config = dict(
    crop_scale_min=1,
    num_classes=36,
    norm='layernorm',
    hidden_act='swiglu',
    head_dim=64,
    inner_norm=False,
    layers=8,
    pooling='class_token',
    mixing='mixup',
    eps=1e-08,
    adamw_lr_other_params=0.0022,
)
Rows from block 5 of a small image classifier, named by matrix and row number. Rows with one number within an expert belong to one neuron, the router's apart. Each number is 500 + 40 x the weight over its row's rms, rounded and kept within 0 to 999. All counts start at 0. Numbers have three digits each.
After each expert's rows are labels from the 100 images, of 14848, where the router gives the expert most weight on average: "strongest on" is what is common among them; "peak at" is the part of the image that holds the peak. Only what is clearly more common there than usual is listed. The data: scattered letters and digits in many colours.
# router: slot weights (model.blocks.5.mlp.router.weight, 64x128, trained with AdamW), inputs 0-127
# gate: expert gate (model.blocks.5.mlp.gate, 32x64x128), inputs 0-127
# up: expert up (model.blocks.5.mlp.up, 32x64x128), inputs 0-127
# down: expert down (model.blocks.5.mlp.down, 32x128x64, transposed), outputs 0-127

# expert 13
router.26:572440451473476547507436442495562483474512543564536517483428445482459553541483412489508508506409493493504483585539483535496465558555523461495491490452479501501532508443495494458466549506469540549558495524483506522469432480545488578485403441531444518544513521460488462441554571506507516464408550467463509476424423508488575457534512523517500544511476531506515488484481476498467518446509
router.27:530424469462470538479539498494544505459474511514507490518418475494485557549457452485597507487449476551502504575560489543474473586536508491444427489473487506500518524507455448457525551477481504498593534557485470532420458513562482535466431427503461462510529491492534481414527561562504549511418511439484537477450416486503556453455514519474489569526489506536503516537483505454464464459508
gate.0:503547472462482508527427473483486554437487518533498537542527497505460494550465458494480558563448510515410487544423419508479558471519529545452495463496510546490459570522536509499582504532557538531506460562549509481507522480489517504528516535466451433534430471513388465494477516533559494499473486494471496474564456572467516494466501531602476556481476417463536462451582467532552513495488
up.0:487503532543520478384520467490537478543495470498478438513470521464503455506499506505515479443530538469554529531553566490545454456491508466514529541474534445455497461438443455536460484515501463441440468479474533526490480528565468502480482495541507559472568611454604517495568474485462545531503511555497501504455500455447557509526464473413523439550514548503506579565470593467495479482472
down.0:426443448525489507521453503466542514467547541508467557424486440451500488558538439471499551554476423462555492456476460504478498475512503533520496505493519560439465481562505564545479451550489450513516529605472451446517562519492504482456531501503444599516551475534503439529542515481549494447436457514524506551500460429468469542530501499534476485515541518536467448479439558561579492481541
gate.1:463530442483541559550582461461523509540457499544570516479442501469519474504489568517582495521555448498440546547488467542506454543553486417558437466496464492435469483471537476432471550502521518506517420471485481490471497529462470484478498485495460465556521441549482493468527487499451446512541513433629429518452466545503420561524545487445482443441528479491489523524468531493510511518484
up.1:503441560499424463434454533534478485420554508457423513528505474534501524457531481484417511473447507499552471465521510442461510456496530581454563543516472472549529521536451498589495456445492480492520567517530533470519521462529546524548544494479529542462504562425520503538483506505556516484459458540388548484531525467504561470459470504567565590538475508547525483472541463518495470475518
down.1:532446515532557512437488474466487571450519567536512498490444454577485463525475590540515490469510495521535429484465433524515498451467562537479518485503465567441502533450456502533450531469501503420419522459503507440499546543502541495467436551505577430523456510425503498536539467565581535475476454514487518493530523477516486546462521489493515476518546533417519424479539448541554533542520
gate.2:542451471551455507518552514489521478470565508415471425539488526478518520579493486468514500541514488540515529480485508488456604484610476583479451498510507533438468447507517483542498501417496573514494523538449460487554458546496506473455498522439467463469531478519503458394543422440513527455501506541456567458524490525432498463492524524504504470429423509532482558489496534465453451517525
up.2:552471464559459515503557494477461466470522518429492431551500540458521510586497490478561482517515493537514482469522525500453614509609470582519455486522472516448434475484545502549472528414480587486541506494450499476504449587482542452453487499458482462474515494493513459422521457448518527459480468510430561488551513498492511493525528503474467500463474500549495563512461548398462487483549
down.2:574500538466464458555483550503545488519565467503486571527484565429459569488480497449542498513492518560498442486494526476493486526566477512488498519477537499526473488456550534490455520580474431443508546524521535508520450505471505501434479431574514472545501468443457605548442537505483471526551446532539417466499448499530509523448457474475420587526480530502556558493443513440490472470536
strongest on: the character E; largest: E; count: one
peak at: bottom left

# expert 19
router.38:586507482531436474463552460463509528528574496464542516513509586451567556462480441521524443549401587407521522502564506533504478493486494528504464506510476552512483484510482460427463443486468546492571496542587555466463476419470462525439472504540459519493517520517534591479484495461489506508485519459513517556497453453469540514515521451448519426549467469503464470466482520457481505447484
router.39:579506507490451462461530462515460533551535485467557510502511575447576519467472495532517492549410561428496560531480518520498479471497535477473459532542473504446486479470512460484471471531501531499501503543572540476445408416566482506475492523559510497491501519541580581458487511416493526566517489490552516575523427494504490490527491451440567443561471424499453481488469513441546490480528
gate.0:533485494577491485493433511520516515567641507494532551490403547497475443509514542446548464522500574412521538520576464489510461478507452540482564483483525521486459475546468497498491473440551544473520532541517412432447480414470474498503471549505466513485512518455483517515532536489514523486532518518560526527484529483481512584490508545490522502525442532528446417486468524427494425449481
up.0:545512490455493478499560502468501526477483408434458530506505502512529494476453475546427489474458406565498533428446531503448486459443483490553462565510499495510557511469558453527508522558469456496571533484507583572593524578456541496500603447534541451494508483539477582507475452531485490505489430542460494463528476451545448476495522479464496484487524475500503538551550520503464554544532
down.0:524499529508493506558578452587521469504556565536604522531428448490457426456454460492512491525537531546466495556550527462451512493470578448511571535520526521527478450547494443492534483475471551491434503491516465543465590492512548517536454451459499452494461560519467514458522497502484393553541530468521506439484534528469495531496508510549562515484515559504508489461521537478579438463501
gate.1:469462479506508542466462538518522519455454490469500512526500446494415523485523391518481545432459544461459522519555473530530516528558459508475496474500496520585505445524449505500515522498495517465497541518504489449450515487451467556555512400502438498512457580363509445528502490576434555545548515458467433518505469490487582511524503505565472501494464553426481478550502509474438545493509
up.1:584516497516500478502591465522460464489541493521488478481440487502496550472480542449484519556524486514568427511543516475471510511510538567477473458517553525459506516461449478485486460520464535439554505471548565507507487523498540471472433501501587497542533461580458463391553490465595472416389461526522547513475523566499488496514471474476510501522593484526563484443565527526513521504498
down.1:516429487510435426538553442467486477434490444496422541503458468479538503544577497536499482570530462506593481464495498569513459494466521547439480474496520574495540475476548561424445517475506515466447506551474463546507475595486496440479502488554601504491523532519505519478498400516549479450457473501512494523564491446447492482585528470453509522465520476527495456474495468450491547492492
gate.2:503504505523476498462512559478447423496467570513502534520450446538481545505600521507508402516465523475535442496564505499478522555514509549497549477566429537509482445489472567490442569458491511456529536528442474536544508518516388495494463530487466469560523514488461421408510581440564539420453506526469524528466521547501547535526559541489495479508480500524547489460493518508438502476507
up.2:449535554549483551417504542475485443493480501576516555530456457524455541527562457510539453505474487516596416487530528491472482551519504525493520450531483483508530464420451588503448555455520488443487544539478464533515540441517421515467482522499482507522538510497428516475520571460486558393431536508499504528486537545481538489483519533454547417510472492519478535409529471506474464499470
down.2:519485530545478478508477508503571442546447513535432495481493542549554538562485538483468489559465523567526451526569535454524480438496511465535479487452530501528526464563510547447532543515482450501431494524553422508500456558556471437513474491533493527573547505477507549489475458531466493499447543493540525525557468495442594549503429547442484564498404534505511550495439515520546434465463
strongest on: the character W; largest: W; the character V; largest: V
peak at: bottom right

# expert 28
router.56:535541472529459447526555432509538493549476459533563442483498493441536511422457535561565443530421441501526495535519528513469457419482529525527461542523478541499477456528459540485477480505476483523573535545528495442510501469527426499501464550522439561573571524507553541441527567477464441488437476477473481564523439514511502438500549468484551539519462452437499514479521445500442531456494
router.57:556541484500453435501546441481571542522469463455529454526496518492501461415514556536540456486428452456558483565530518540455428449451548533558495535514473521496468492520449533435503468484498524470569533463524503496455556488474452508498473503543434571573559469524564525455508576518496460502471461505443486587528444519555506477485530480520521550521511424435508508444519489454436494509519
gate.0:573509518497528447523497507485520474509520560497455516509491493522557425458478602504461523541474514486489516557538502411481459518445511536550518476496429461508536436485488424502563441422498436514466461499504527551539552477484532487480533550498610517426506527493509429476518523525480569513563422447561477511539536484533430550554476539475543463493504448524482481479556529519496483563553
up.0:442488486518437524472507524494508544451499413505576489445574520511478521566541471481509510426486529474488548480438542574557519531478468474448484495482546533496428542489451530514452540496481550505559560507480498521488527543525517517515499376477427511517445456575479542529491452465525486514446588544477444495493439531442511463476565479533411543524503507457507510546512450545483507505437
down.0:485474400468528464523481456545508518439455491490501491445499578564479572503574575491544498515501487545515488573496471384561545540580515530437522520479443562471458493483528477571517502490528421511510442538526470536519502481512508537442488503554496514489542435543517474515496569517488499525422505510565509484544448417495504453459568468497399512538507497520500498475513511479542523529482
gate.1:449498542587551475566526542431550531471560459413537504579492481482452474531509513485485528447525452519489544535508478508518447542452532502526486458467467547488455573495408567448440518447473505487499474496462493595479489450511517479573517438522571513499536474523373493540541532481478506520551497484519487507500453540562501524435449469510488558478510472460526488536470496536526428519505
up.1:545500489430420542423437490551436452528445549535495485450516544515515539503461486509506452526479549509508474462508473522488544450520488476471472544512539430477521448543646484513579488547515532521535515503556490363516510495543531486486450567487436491529458455502572535418472507529500515446456481497460469474502533486429513471532543502510560481564494524499474484527505499477455521482466
down.1:575508488505488546551479501512512508478554504522490422487480515529468519543441517502504523500520527478522572492560572517546489512518532537564533479491468475555551542493442562491486535478493508518481517455537407552516430499433544447514457434540496484511536511471473501550434581523481494508533522483509457459433539561483585500516425510539505438416498418463489500562483580588506524564519
gate.2:505488487528560492466602538471383510449593524485504498436509573466469537497548487483490497469473560534546454586538500500449478502487505442513536478520488537457561408471512429464484509497485525500467551471414501507405523560466478404481504488525529518463529562497514550454511432511495475534486514532551461496454421471494528435516500490524444550529478511549477518514524531504485497538530
up.2:496513465528559461439598523467435504446571495475522518459522588461520550474534475454506496435460574514552489557544489530440472497520525455498502507495506533440569443545541475488471514494464554492502564479402482510437502523463460419479511501561541512464495563494545511480502433476514436504516521498554485552463433460516546471510510479590464532544554464565483478521538515471448492497544
down.2:536500501466488537470586449436553470462452532477474470550547467459457535498501564480447586511535474467497451521516575497467464493519424557455522505498534473471544494513445431545490499417487579482470485508509441494505478497488526550485467502472463478537502528509448468540565468528433488489416480505533540426508520504471530574535591503523513472476499542532454436507521481529480484440381
strongest on: the character I; largest: I; count: one; the character Y
peak at: top right

# expert 23
router.46:482489531505521524548528488514571519528464515565502454536490479511477514493468520523551531473562447525396517477466541507492472510542416487528446553513496389510524568501540523470469480520486523481542446481458482453472406538507447447470470475512439522523495520556487461395534538494466504531484539462532489555434477530580519506470447555496510570450542487463460521610512523479514426487473
router.47:508518501492487479571526483577517477467488497537512458512503519488449486481503457521568460465534500600419443484502521500561459457528496447473523544572529428468527518488494499435467525528488457503517456496424440557490435521483542466480492493418512567493497547534467519474553578536531521543529542426503523518469518529589504463478414440581550530501517504485452516568555511565528508467452
gate.0:486467419473511538425519522447557504472493586532503517597512477522466499476525509533525511518494396503529499404491528516534535450538527532442499465465541454501487428508486476561576510447551443486593489426498503517516473490485481536499506515517495498479504561553507530505500509512482541550473435548503465562529552600514570461488517455489436517469493491478516459509591473437465494486568
up.0:495464431483526502448516527455545518454485573484484495590515460495423491500494500536505494500476450523537465422536544515546505461580536527462501438488511465461495418523496488569585487481524470506542500408513512516521456471468495513508463511540480512504519562545449495470509537528437522522513406530484478573496513576509610482502547428506427496464505492474516439474493431465434437495548
down.0:512483511474547492478464517494467541499513491552525521639531458528477536543576554505524540532483496536572423464501429580461509487465497521579462429516442438514440465455470565513549510497444584500502495520492454595501482451490536500499467446492461511518491456478437454499490519448503508502560440497420504492444510441504508503485543537538524528523563461512492467476474433510450501492562
gate.1:478482420498480465491507442455488537496443478427499531490485377536470506522579492527516502516518507407498532513414452526498503532513460436495467494466443550492485490439464533534462488541472558536550500458428515509465501483559463521547496421573443531514529462501516521489597515516517481495494508458573447529506493451464541471517462453545542448416448541545548479516439494460473476539520
up.1:488472460511469510516528450501488588475490501480457466484508415528512533505524565508484483477523529415507503474467465584480471515502532462489420510517514497515490481486504540548461430561545616530515480503464546446488520440544473540507440500611465594520502475518508532476538497504451502531465455513550484491502458453492494545531469475544569384475460474460495439512407524455491447489548
down.1:414443452479514533537584524546563418511547451494471484554512554499478427483489428456495515491535527483449508508561522549533477484458478478454548506518495495564489527481490518557540475422536496442406484567467430466516480439488468535512494492583558545476520538486521491475483502524483422553564526467489524506451511494427499513509470531475461574546422534518460539430477520512533462509480
gate.2:530456516429475445520497444486473543537542486518466500501526448527498412498504538471477602487475438470418434524572472471465528555618486471486413496496436530450476460530492507501480435462462495529580485515543514471472431506548471467450494517482432436477503514519476513549513505493539522453542465460516504482597473427520506479505486528582462491479449510477511503540534425524539489488474
up.2:531448466470443540513502554484465472462555514549463511511471478516542374501508487492539540546489390465418542458519458450475534545544483504445513513474482436518483526544447496518488443410448510536492449451570509499514514455525490412486488498468472448544462529452443458475451515509483528523560466465496477487535454489497506587543600445492459520520504474530485488524481449576459512507519
down.2:550610572489504499537528480463483479509552479532479460525475484495475494482456534538490465526518552447538510493527544529496522451477457463474462456522495526535494481534495511527494540516526436480499457486422442579443487541541487478432477515456502505512527516443496569478554546483488457377530544484486570514565479559475439426532560542542398431525531468460476477448550462452488464468481
strongest on: the character 7; largest: 7; count: one
peak at: middle left

# expert 27
router.54:527473554532489492491506493459507477479447553499508503514454480457561553561532478476522549535414451507531466582549486523463448528460536504446481419437433471447459526498424524455523547459495539533487463529542464472440456453476485515474431497508535563571552506409582512459485499485513445559403519511507538485462454548542499514480537494505532558468467489559481523485538500466417505508468
router.55:414551500521604483515520424503513469542491435468531497460529557515556505504495484478563577490438530541525547495505473526514512513474482509436373434445531549461543460525491538477473467568535502532485513518526530398508520491526519512474535457481464559547538452473559514466462474469405496534466509529505464501453485550499476498486498483580523410564510479454533495553456478504540520503485
gate.0:530532494485507486531470527469465519538512537493499530533477520427512584511507549396442551582521477538498469479535561494466477473491532548485555492524532513475495542471539463454470515627470538464527461434551468369572505520568498537495487533543474484481522486542535481430521541464530474486482483509593512548489506500485579469507455505407451467504500521534510503445530464507496437482461
up.0:516549545462510448554507518445472496494518499458509523515482526435535554519528526423489532614528445536538521459533523486491497467509553571488558525563510527529490540440520504439437490620470529453548508468520478380563467560514453576457459502564484494488499489500537503486532556477505489490483461548499484578473470470530550490542461492451495472479512483589551517452505463515462452498476
down.0:492547478434454519448500528456513466524443425440530479525436460548533530484513495562530530465482495537557509501487462477469523538562407475556550488497559457418446494501488470551529450421536552489457558411480457436501472539513570505465454457432485519453489540491473513454511525582427469537547488449487511486488506487568514529453485547532516487494507531513564463505492493475466562538433
gate.1:498614510458551498481476544538605472477504452498511499531486490435474494501511513562511486511509492473487556473489432494569540503498477551487510588452561571508491432537524442397476494497420512511473487464486589497560534478487474524525494424526471420457464438488448538492513528491454525514527547452457483492489496485450548533568477572458477472569506475460460526467516520455482485545546
up.1:466592555432518497528465552532643499507493418527456494487497494475458499488560513539493488504536469527474614467493437457560523523465475483513530584467451556485460479493533480465504538525475513538432483502467555522568539477549478551489505457490420453458520424447429517476519533474464557540518500469499521476442501464458548488566524554467516496512467529459507518466465456471496507523535
down.1:589473493545450539538492493500494455513501520431482547488429488546456515561502483523480466536497504473444490534510518456556538524521577518539554449440468495518527494473462526408487609412539526521460492520476507447512510466556497573517446477461498521541500522506462526532458570509505473569476524474486432448495442530493598522424541489489542547410444486520513475489506450483514525452555
gate.2:504437555407484518574459498449467480499525427571422478517492474521504525535480489507534492485519430585558533460482449524524518510516463497547478546470430511497514437508532535451402471521517458470461459549410511504499508529614557481503523512433514467491503507475517463550496484500482571521568464566509482443497530523537537473480542500535545563545522526480565495499494510454441445538467
up.2:541508591504402466522503483533571510449531457568468482512487475465485503515454536482523502462507456586551549433473496466567578530504478489510498509528504484535500470543459430437465510554519453535479519455439617517508476535541519482496543403528491466420505529451485528589490511501451496504516457480473527456492477535519579509501525473551562484462542452486556463527485518502446492544448
down.2:570599488541479494489505477513470493466504513526517405514488555482530484521481467557486430493529486417492464517514493475515575440454468504478530505488517578477570592511504426506472473516484510464546576460544554516488487500573479463461606487592547473482456461576443512521492483420485550558483492543524523468555431492468504489528521526456538503450525441523528507553542490469487496523486
strongest on: the character R; largest: R; count: one
peak at: bottom centre

# expert 8
router.16:527473452465471489581439486486415482498451477545488552477527509480593460498551480460614464506477479500543531564437416524532491517484497513494538582480454554506517531439479538516530498532488536582451507511488544558499471509478438494449500585491535493487533523447508489463529523440481513480497425540453527504495491448501554459455526467498557515559526551560530495425469571549480541480471
router.17:494441444460476489537463480470427475475465468503454566520509528530622458517538482485601461554541489546550503514424424526516476485477532524472527549470512526494554527486444467530564474499556549582484509513496524544498498477468422456437502559514492523438514506457481471459476523466498497493489452533429573517509486448522548479430524459492537549555534579518547530441510535537462538478494
gate.0:503432549478498473517522522566508484451491454506498504524480539462496539504496590472507452478512464444468520501495489546582507464492492562491475506592476470574496477491506428452574412456453454543536492486513471563480512503452568521512548499534486600421465533461479539494459537559438524486453505497439485515463460530549509424461462478471493524523528474547510491413537489500521560494397
up.0:490477484531430530510515471530504432429472503549450523524511534466534587498514558498537485534479479430457540554518569460549481520475528543499449530568499482534562458442542488442554520450472470553514486535510493526475528465436574505499512559492490529432435511473487540459455539570450493521417463474460548481517466453537455475455500514440464503551498470525464494412538538544544526439425
down.0:539525528491563476495460448478517507498516551453515493542469470478563478467514521436530460567475529487538452490521481464482529508489501456556502506507424478551426457556470517474516491571494640511481566562388472550517421486528479442531518528508532454483536562513529500447423526534479488505586502487530453503451465560533522538495501526526603442530510511475497477550483529541468513530527
gate.1:510601567570473496563497458515498473519467466529475516514512516480435511518593520521576538501468539487479564576497547522458429481511490549498519464502572546539496487490461462487480476506512516556444461497496585511441442467454481406516450461519547469500483503535475526449497484390470474477504447460538379547476525532496527518488557487522467487515501478520534414484441474476531498492531
up.1:478412421425523524433473544487509533490528520464554475474529509526541486523383505471437504510533484504530446403497441503544549536482518480515488535487434459482511538512521524483523528491489475475566549497500410460559535531544538590473531560496479520482501486456529468537520507598532523525501539533459612453515477460499466488489438507480545516513505529481472582511560500517434485475459
down.1:479507533479419493510529546499559398538482499498485513526494500454476514555534474596521602439496539495467535485590462562523500433514493506516517486537483527523515531447507480457557549523439487495534437460483524408535566414505432495609515476495508527460436495488560513544506441509450503539527434495500479481486502547497468545513521436464563484549464502522498509488480477469487470427462
gate.2:558547519489518463412519458467423549521487494515605551548478459481520569476456533529506504453510555465618537579501448489568459463490462469481602444530518445457474473514510500560493498510553396507463492481546512541523530465522459461436517496502482520500492452487527525454481477494512498520478472511483477514459447450485465471482522481549493518504546564461552545527463477433557536470560
up.2:523522521503539501462580456472459504504494504504633536553546427500483546450483528466521538427475566518519523522539448492559452417491483448494567494502515491483464498518502519544528530507467447477484554444531524523552555439501466479446538485530452510488452400479527496454490458521536462500480471596472488457462483446504471483501512457562483523476516594487606515521471514457559481468523
down.2:539451550480448542469497490535463636470526453472461491468501461407411530503529446505498425502552504503468473480529469539473447427556491512564394500524544528517515469450516543493510457504507513522510415447537518466462493511432476502532429500509448502519560501513462469502454457481500512500474515479499546516487469541561515488575426482514482559455585442542493479510500507446464451474489
strongest on: the character 0; largest: 0; count: one
peak at: top centre

# expert 1
router.2:507465499439446542486466458515470569476538477555537507514447489467526477546517464505542426521523528516532518539506437543540499465520537431454534530539464465498449528440480418544512504483455524546529455458530571498416481464492471528428449522554421492439564468520466481486573525522463530442492517483477514491512446461453460496593445461453612504505486499513501467502448512527535511424540
router.3:513505494446458571488411439531511568473572555568475523533458501463525513541500423511538440434497547519523525550475420527518505493524532436468489525556499479457472576450509461524485528518507493566460467478507543458401510437500447544433463510521414484446521458538460501487527563473482542465477553462489474475473498471458507496564464503480593508537468492488509460520421498482526506445526
gate.0:450471506508449600515508501490528460484524449496482560509462545528471457489557400533543497470489473438525506594461470444524515518568519507485481517432528515517527547508455524447467462549502478531399480515530503543536506463467467528485547523539530550519491465573527521486491540351495539494545496463495446512428473464500496553506503502499509518520437453457494471575510472491596510445520
up.0:469443533566417550463556477467471479462537423519438520489482511466517537543589441488520463504536503456559496541440446431534456493547527468470514477455448493472545516516500488480529468526432471543425537464496526469505491421483483472438509527542478559505553482515589494460542530371484536448520468465523487503465529426508475488484512540540503552516468502475506470581491541487560506462516
down.0:549482487439565515518565459421475578489465507514464465470520483481526485413516507484498496596502490584532511571478549526414502458487535528539523555534475505564546510549463478561477523470482490513518478466453538518503506554481481489486456471467429518484451585507519488526524550470579512476535459526469580580517548432480499495490511533490447519524512575480494480503526440560538478500600
gate.1:539557440503483487458522491503404519525523508434482469514508522504507468537565464536531446518532458482515525596408553458478537428538544467501524492550546480528479488404487516530505528461535454507496551493505462535495484508550475515496445493546436501495438474544520508445449521441502519454495499482473575490447407462573472523543506505500488582522508501447409499522478483479527441399546
up.1:473529519560521465427524455561455548520563534495495419529507520557482513532526510491513413453484533429496489498481521521474483486447489481511458455506496488447500443470497550484468515477502534542455424535523528493455462471451444517434484491532480457526511488503520435534508449443528491417500509492570444555460433487515451548551638507508513488515472472479536484517482388474468573497570
down.1:576487473568471558488449486516428570505418487475527544455496605455449502470495460415531531416460469508520483511557426438448462505518475418561541545487528496584442560476511523488474502455526500527469535486572510495495498472538461429512497477486503492523499561506447547461545478427494441505449479506476503499451522496542540530494483552460517488549495539435476516557485519462487483527451
gate.2:484459523511503575457463580494473524582451482511496451539554522464492462508518579544452508502579456510514521508455497455517457481530492525445401534623519503589518535529509476552519533473564534504499512507518566492503467463477523516566504581484458502442424528520382499535492530482508536478491513449484514447458469499468446525485507505453494482436426504444538512560505512521531511479527
up.2:497566439518470464585520427543507520437506468491472528432439509531527539451472468496523500520478574457447513473523491543504547540489491478523582483372465448437478490485491568432465459554417494538501480458457473453465518517518489483476500430500521463544549505496618499441531451471465503531512482521542468541532503504475537502500493517553491511589548478551480490478494483451448476537451
down.2:519553540523467518479541582481481453481483545542455536526485521531506517479475508499467432446446438472479485492475499565448518480521515513426484520549516505438620508486473500476492488555516479466478465573498425505581520589491529449520505557473465514455541500547465557543515539490558542544549531382506527431460553492504524511510499527456470487482481489509569495519537481493434390468487
strongest on: the character C; largest: C
peak at: top left

# expert 16
router.32:492437516441566493570463525458442494492448489454480542497453518544522439566527439439540519453415516475509524550495462515495487541453511534554511486454462463500523515447433503528550547543576539501501528473469520454483501458464469508424524522533508477528447557509472472482505510463514427495492516564441433460444455572543528549474541507511482404551463506578519465469566513476431515495526
router.33:523435478448551527589469468479501444519447443517501565473454514567477446530486449435544560433404536486499499580492492523522480512487514529528546507419472495520574570462452548502560513583561502525495497455441508468459466508476483493443548493501448506533470551511481526441499541473539503536538545516437471462491474538522503545494556507542479488530432493555521493449562523454457520544454
gate.0:548540524480483501466420470481567512489515466519519513543565441515497523502451532443466498481483501444534440522555456482463508547433462474477497545508498605488448495465474519475535527557515544526428448515562455526478545524515461538426606521473445532484524500456439560476529587452498523517483500492482506473546525493512500496539581498428515497515511452432418567463546432463518509445493
up.0:474500464508515543450565533502409520507535564493444477534466469551415482580561521469560513549520493555524467518494487537532477491555525515472491452550493474519512530570462499602479524470481499443529537437448526439518492498469563461564405508512505509495474502540521492521535427470470463484444470474476490431482545498471523581509434521535483507514461549528522487526458567577543445499567
down.0:453485414527474444509555526388503468568503445493525499521540490467481494500555499431464471490477491470522560491524472556467474467484467541488498554572475412579539530525460448570550466560522524465538543535458387542490482500513525497501545487578486542534483504501473487523599538528533465441495511458500522545499481478489527456488457501460433552434537504501554515500476553496518563529467
gate.1:545571523523518448424543542469496491494462501519433506507446547440492520496534541456482464473498507459609570443483488472505495528515458560536464595520461484501536527493551465534559551462497495502499430515505412499498484541552533494561461585545536487469513467529555539475486435504499507516494455420497569499509467471519432481523547473464494426477508482567543515499550499419481466514426
up.1:536548527507548455445513569497507515470461481510426542511466554452482521477553530457516503479467488448597605434489528484507485523519475548517474599510473489471501508471521478563579541481477499481480408499487417497502451530484522470554483536529566465473517475527571518424473418486488550523546451435499538520508448486506473460535525486446482422474499474567528519490549533452465462523445
down.1:552556492550511501501558523516479447499489466398443450516450515445563549502542433505467478453462419525480501500502562486550563515518539508484566443472533547364469451506526522474536497435440492536518503530473474558475458470519567504485494529519467502471536560508473562459487490576476518546504487486514471461552433528518514531476404499481537578482478547558508509467540526470497532485468
gate.2:504553495502507483490492485494470491473501553445488477541495477496541485569550420514454444425572491517528435547446450476524575478498520537521476486465465522580528522477500417484455491512455463611508546445457595475489402497500479547504424449482449484448559527492463531495518485517421537463489511509479486445493512472384490492505508530564485485592474529488493451495507463501518499506536
up.2:509559485494538510512504510454441495542544518441495454550496502473528537545536480564462493398529608570511470561484500502509563462573485500464451468464506527514516485484524444535523465483487454543502542462418516495430521522486521502479458531438513503502535549531477509460483453581426528458578461539516408533540477488453433426496510522572478489604464524508502473483490539513550516473506
down.2:489479491462543530464542455560469502416475546540615463562479498480525521506475510578593441471528499498498486468476528478528500532465512487490463472511466527515513462522426578540473531520512505500469501419504543498472455507474501480513521471479473477435556413562549541486501446487513499477517609557529513589545553445469473503463452518488481508495505471417484492597546444549512505542473
strongest on: the character 8; largest: 8; count: one
peak at: top right